config.toml
model = "spectrogram enhancement model"
dataset = "single English nouns, adjectives and verbs, spoken by a formant synthesiser in many voices"
train_examples = 78125
gain_aug_db = 6
n_mels = 64
hop_length = 160
input = "log_mel"
win_length = 400
task = "enhancement"
loss = "mse"
arch = "unet"
norm = "batchnorm"
hidden_act = "silu"
pixel_unshuffle = 2
widths = [64, 128, 256]
blocks_per_level = 2
block = "basic"
attention = false
upsampling = "pixel_shuffle"
init = "torch_default"
residual_init = "none"
optimizer = "muon"
muon_scale = "original"
learning_rate = 0.0082
momentum = 0.95
nesterov = true
orthogonalizer = "newton_schulz_5"
adamw_lr_other_params = 0.0014
max_grad_norm = 3.0
max_steps = 7600
batch_size = 128
epochs = 12.5
lr_schedule = "cosine"
final_lr_fraction = 0.1
warmup_steps = 220
weight_decay = 0.07
adamw_weight_decay_other_params = 0.05
Rows from block 5 of a small spectrogram enhancement model, named by matrix and row number. Rows with one number belong to one channel. Each number is 128 + 32 x the weight over its row's rms, rounded and kept within 0 to 255. All counts start at 0.
After each channel's rows are labels from the 100 clips, of 14976, where the channel reaches its highest value: "responds to" is what is common among them. Only what is clearly more common there than usual is listed. The data: single English nouns, adjectives and verbs, spoken by a formant synthesiser in many voices.
# convs0: first 3x3 conv (model.mid.1.convs.0.weight, 256x256x3x3, each kernel summed), inputs 0-85
# convs1: second 3x3 conv (model.mid.1.convs.1.weight, 256x256x3x3, transposed, each kernel summed), outputs 0-85

convs0.210 [112 114 144 100 143  90 117  94  75 132 143 145 172 144 120  93 105 167 115  12 111 128 115 131 128  99 175 100 153 142  68  72 125 155  93 135 101  93 125 141  76 103 131 136 151 114 147  85 155 160 108 138  84 143 115  67 122 112 100 110 114 125 141 127 124 109 115 144  72 145 134 136 162 178  89 211 110 143 127 108  90 113  85 145 178 147]
convs1.210 [139 143 140 129 124 137 208 134 150 125 148 104 141 112 137 178 103 106 139 156  86 135 107 100 121 140  76 147  87 115 128 102 129 125 197 106 145 162 110 116 115 112 147 139 190 115 118 185 150 154 156 142 129 150 190 119 104 141 135 146 125 111 124 109 141 103 172 143 118 172 120 173 112 172 204  75 116 148 161 101 127 146 107  89  84 113]
responds to: thin (high-pass); white noise

convs0.144 [172 140 145 126 187 132 131  60  93 133 127 128 128 196 177 182 123 150 107  96 151 139  94 170 129 105 176 145 165 238 174 150 140 112 181 155 147  98 103 112 139 142 148 160 139 111 148 115 165  86 164 140 136 111 112  97 103  84 146 159 168 104 174 165 119  97 153 131 108 169 177  73  90 127  71  98 116 128 159 115 102  80 140 127 159 120]
convs1.144 [134 150 130 103  94 140 124 141 149 141 108 158 126 145  97 135 173  96 138  86  95 152 164 121  72 135 139 139 146 166  67 141  85 146  88 114 105 105 157 131 106 116 147  79 154 151 109 177 104 125 145 179 103 136 141 148 104  81 157 173  70 131  83 108 114  91 136  93 184 118  95 127 165 116 142 106 122 123 130  73  84 114 131  99 148 183]
responds to: clipping

convs0.121 [207 120  87 137  90 172 125 124 153 123 155  88 117 140  87 158 105 152 152  45  78 202 118 102 120 140 164 119 186 126 125 108 162 116 147 157 144 155  95 110 144  97 154 159 132 173  95 114 101  92 168 170  86 163 161 106 137 113 122 158 146  87 156 135  90 133 132 178 114 132 117  86 151 121  23 158  88 112 111 143 171 109 100 136 140 133]
convs1.121 [117 113 132 100 122  97 137  73 111 149 165 145 109 172  91  48 165 154 114  64 109 122  50  82 139  98 132 157  96 105  61  84 100 146  89 105  93  86 116 144  42 145 118  66 170 168  99  81 144 130 101 108 115 198 120 111 120 169 104 168 100 133  66 123 110 120 174 142  97 141 180  76 159 158 211 131 122 115 173  70 145 155 169 100  91 103]
responds to: mains hum; /i/

convs0.201 [170 161 154 151  97 167 147 190 149 112  92  34  93 137 117 105  87 151 119  81 150 132  61  90 104 126 186  71  95 119 103 110 137 106 121 120 200 117 106 145 141 143 120 157 149 101  94 167  99  95  52 116 166 124 133 104 158 101  97 140 130  76 146 126 147  80 182 124 147 142 132 143 112  80 126 174  93 134 160 151 156 137 191 152 126 153]
convs1.201 [174 116 106 161 126 130 144 102  55 108  67 147 163 148 104 139  82  94 165 145 161 191 173 192  98 109 120 119 146 178 169  80 125 100  82 148  88 102 128 106 186 160 135  95 191 124 148  89 143 110 103  78 178  88 155 136 118 155 169 134 131 150 119 153 194 121 134 157 115 138  87 192 122 150 119  95 152 184  83 172 104 103 106 156  88 141]
responds to: white noise; clipping

convs0.252 [135  93 157 130 124 141 149  68 146 153 104 122 144 188 139 207 148 112 111 132  99 153 105  92 165 114 174  99 177 145 154 121 166 124  94 173 113 120 131 128  47 142 161 131 150 155  80  77 125  94 106  92 100 146 122 101 146 149 148 171 116 143 127 146 113 130 119  96 110 137 165 164 180 126 144  58 155 143 131 152 131 136 136  95 164 123]
convs1.252 [160 144  99  96 121 184 143 129  98 135 129 187 132 100  80 122 110 113 113 147 100 135 139 211 109 138 216 160 176  96 180 161 124 158 154  69 100 127 121  95  71  83  59 140  81 169 134 126 151 164 112 158  77 142 106 118 107 136 215 128  95 105 130  93 132  92 156 147 173  90 124  65 133 141 153 172 144 155 111  99 173 167 127 155 117 141]
responds to: clipping; muffled (low-pass)

convs0.161 [135 120 108 141 150 185 102 127  97  88 150 123 126 124 152  90 134 139  91 136 145 161 120 106 136 147  62 116 114  79 129 135 208 128  96 156 146 123 133 173  87 106 186 112 116 110 162 106 137 175 108  93 150  80  88 148 133 147  85 134 215 183 132 149 146 118 134  90 158 103 109  90  85 143 170 137  71 119 104 194  89  85 139 143 138 108]
convs1.161 [163 118 183  73 148 153 115  74 143 160 106 104 163 149 111 119 116  99 106 141 127  78 141 153 150  97 222 149 157 153 173 109 109 146 163 125 131 109  81  74  79 161  69 104 137 151 121  93 135 145  95 175 132 150 127 135 119 117 127 123  94  56 116  91 101  93  91 134 122 141 137 127 154 108  99 139 142 144  90 119 146 139 123 118 158 129]
responds to: thin (high-pass); /s/; /w/

convs0.68 [117 103 121 140 140 139 116 140 126 134 152 113 112 179  84 184 132 170 142  76  76 117  68  83 156 108 115 133 166 163  69 117 150 162 134 113 136 157 180 154  77 143 157 136  86  92  77  83 130  97 137 132  88 130 118 102 141 132 104 148 110 116 137 144  81  97 141 149  67 110 106  84 134 104 112 177 183  96 145 126 167 149  85 125  81 110]
convs1.68 [173 171 108 124 160  90 219 143 132 149 149  92 149  45 117 167 200 109 165 102 170 140 146 130 104 135 131 121 153  94 187 157 136 129  43 185 105 109 170 119 193 161 101 122 116 127 174 169 155 111 141 147 148 111 111 127  96 172 117 138 106 212  77 179 176 144 127 126 147 138 137 118 140 161 114 129 118 107 119 150  83 100 171  67 166 129]
responds to: pink noise; clipping; muffled (low-pass)

convs0.40 [130 121  83 122 117 112  89  96  91 143 121  92 191 165 126 171  79 127 143 105 149 157 223 160 153 150 125 132  86 156  78 111 116 108  89 204 147 131  90 181 143 111  96 116 159 133 141 190 135  53 131 173 102 134 157 149 135 154 119 222 164 149 165 138 146 109 112  68 151 135 151 103 156  85 106 169 133 118 129 101  93 123 140 180 157 115]
convs1.40 [ 78 132  64 121 158 149  93 156 119 133  90 111 135 159 105 150 160 118  63 113 156 129  49  89  84 117  97 132  88  73 160  84 110 200 114 179 172 194  66 101 128 160 152 109 119 104 144 116  86 141 152 119  89 130 110 161 176 143 121 123 135 136 133 152 117 121 141 105 131 126  91  82 117  99 161 149 159 123 149 109  73 150 139  93 159 132]
responds to: mains hum

convs0.48 [134 111 112 112 134 151 148 146 139 125 139 116 143 202 118  96 138 110 137   0 166 137  93 181 117 113 108 151 144 191  97  97 133 134 132 115  89 112  57  36 120  98 136 123 129 133  96  96 137 141 101 123 141 134 128 142 123 131 124 133 136 125  96 164  83 122 110 108 115 138 119 178 134 101 155  75 170  81 163 116  43 170 171 128 151  98]
convs1.48 [159  99 100 131 103 132 113 100  86 126 171 138 153 136 158  97  92 148 123 178  70 114 155  54 101 198  57  91 114 106  95  96  75 147  97 112 150  96 145 150 190 111 114  70 159 102 131 117 136 167 159 131 121 121  99  74  97 136 108 111 109 158 113 127 121 182 103 124 139 104 119  83 144 156 122 148 110 150 128 143 151 120 115 139  94 115]
responds to: pink noise; thin (high-pass); clipping

convs0.107 [123 108  80 117 168  99 168 136 145 126  96 130 163 133 120 136 134 120  99 132 115 142  92 143 151 132 172 107 111 167  98 124 155  80 136 112 128 101 236  96 160 121 122 113 130 163 144 144 124 166 129 139  86  93 152 108 118 125 144 155 120 112 104 104 128 126 108 118 123 119 166 147 150 153  90  46 110 145 100 150  79 110 115  84 136 103]
convs1.107 [ 76 163 133 139 144 152 116 139 157 170 131 116  46 129 150 120 126  96 166 132 171  96 212 159 152 157  67 163 120 129 145 149 160 147 118 145  97  91 116 180 128 122 104  84 139 109 111  95 111 127 135  15 109 117 155 139 115 122 164 129 118 114 138 117 125 137  96 134 133  91 144 163 124 176 140 129 138 116 116 131 164 124 122 108  98 134]
responds to: pink noise; clipping

convs0.124 [124 126 140 148 157 178 144 123 152 192 114 133 117 213 131 210 103 124 137  82  95 204 135 109 133 163  92 156  90  89 140 130 123 112 155 139 143 139 100 139 124 128 138 117 137 161  67 130 117 118 101 120 116  95 135 176 138 153 182 123  65  63 118 137 144 128 112 104 115 212 139  80 127 162 107 120  97 130 140  96 163 125 131 149 124 146]
convs1.124 [ 99 132  74 144 105 113 103 153 151 119 156 150 118  58 126  95 155  91 104 174  99  88 123 104 154 105 129 154 115 168  98 115 187  99 155  98 101  92  85  72 116 156 117 119 145 110  59 158 169 156 128 146 109 131 103 151 145 107 144 114 145 161 123 166 179  77 131 112 115 140  96  93 121 114 183 145 172  84 179 162 149 126 138 128 105 146]
responds to: clipping; mains hum

convs0.106 [107 108 100 101 138 130 107 125 125 124  74 137 108 159 132 107 132 141 114  63 140 129  94 126 131 119 135 123 130 169 170  77 132  89 201  86  95 101 146 100 134 119 135  98 125 125 134 123 130 139 129 113  96 111 125 130 111 122 117 154 113 127  97 148 164 119 133 136 148 142 121 156 109 109 123 117  78 110 133 120 133 131 105 114 125 139]
convs1.106 [ 62 128 111 137 164 117 150 127 123 158 151 136 114 149 166  83 124  98 145 149 176  88 218 137 117 147 117 120 165  86 181 160 139 133  93  96 163 110 111 113 141 103 102  65 150 130 170 112 121 176 127 113  86 123 173 128 120 154 127 150 160 153  99 125 132 132  79 137 133  71 115 167 103 180 125 135 143 140 108 114 128 155  93  93 105 141]
responds to: pink noise; clipping

convs0.41 [ 43 169 105 158 154 144 152 105 163  96 160 103 186 198 151 131  69 169 126 153 129  95 135 130 134 112 127 141  12  72 104 109 129 106 133 175 112 146  89 135 177 135 132  96 130 100 121 139 123  69  76 126 128 146  77 109  85  68 116 126 153 124  96 121 169 107  88 107  83 147 128  86 108 135  91 105 121 138 135 109  90  97  91 178 118 158]
convs1.41 [ 89 158 144 118  27 103  84 113 116 123 141 130 108  39 154 116 111 110 186  88 172 108  94 133  76 135 122 135 190 133 129 118 122  90  76 108 104  91 166 111  92 156 143 108 163 151 134 142 130 190 191 130 150 163 195  85 133 162 139 122  93 144 160 104 107 127 115 139 119 111 171 116 151  94 139 110  75  71 190  91 129  79 135 110 149 113]
responds to: clipping; reverberation

convs0.178 [139 177  80 117 107  71 132 149 144 100 130  86 166 141 103 107 106 126 164  91 122 134  80 101 142  41 145 130 110  92 136 148 124 111 195  71 127 174 167 121 124 118 141 111 102 110 112  98 159 160 140 136 143 158 108 190  96 202 152 155 139 111 128 156  86 161 112 124 155 144 108 180  67  79   5 122 113  89 146 210  99 205  92 132 127 152]
convs1.178 [126  50 178 135 146 123 148 153 106 149  92 173 120 153 177 101  99 116  94 153 143 100 111 102 100 133 105 135  97 118  91  91 124 125 159 161 107 133 105 155 127 152 165 173 140  93 130 167 112  75 153 154 160  83 132 116 167  87 103 122 142 153 124  97 129 128 187 142 110 140 140  94 155 127 155  94 166 100 109 113 201 131  98 164 164 174]
responds to: clipping; white noise; pink noise

convs0.141 [130 161 184 133 106 116 135 142 116  82 129 115 124 111 146 123 137 114 157 203 150 111  28  47 116 126  93 109 105 108 182 140  91 140 100 105 146 168 102 144 113 151 136 130  93 136  52  80 147 149  84 129 152  60 124  98 142 119 155 156 115  98 116 138 107 141 131 115  80 110  95 155  81 150 126 164 104 128 100 111 146 110  91 105 158  70]
convs1.141 [139 140  97 156  97 107 147  83 106 199  83  79 119 151 102 108 145 124 143  90 124 130 127 155 106 113 195 137 119 190 150 166 149 154 133 182 113 140 139 146  89  81 166 165 117 119 146 154 137  78 149 102 119 117 155 142 124  80 106 118 137 145  73 146 121 121 149  96 174 147 144 102 129 169 176  99 133  78  84 166 102 111 102 114 113 132]
responds to: clipping; thin (high-pass); rumble

convs0.131 [152 135  83 154  83 135 110 140 118  93 134 124  82 182 102 136 117 150 102  54  65 169 127 146 123 178  86 108 118 164 134  96 101 147 148 106 125  80 222 109 104 110 128 123 141 103 107 130  91 133  94 119 110 158 133 132 146 162 116  87 111 125 144 135 155 149 171 165 130 192 123 195 138  90  82  59 136 104 137 218 150 185 112 169 148 117]
convs1.131 [102 171  79 120  87  82 181 121 100 129 135 115 187  59 116 108 178 130 103 153 156 138 127 153 122 130 150 117 144 160 165 131 103 115 108 185 127  96 143 181 135 120 125 124  99 131 209 107 138 136 118 178 131 150  62 110 112  78  98 129 175 114 104 143 141 178 116 158 122  98 114 120 136 148 128 195 142  99 104 126  98 131 120  62 116 101]
responds to: pink noise; clipping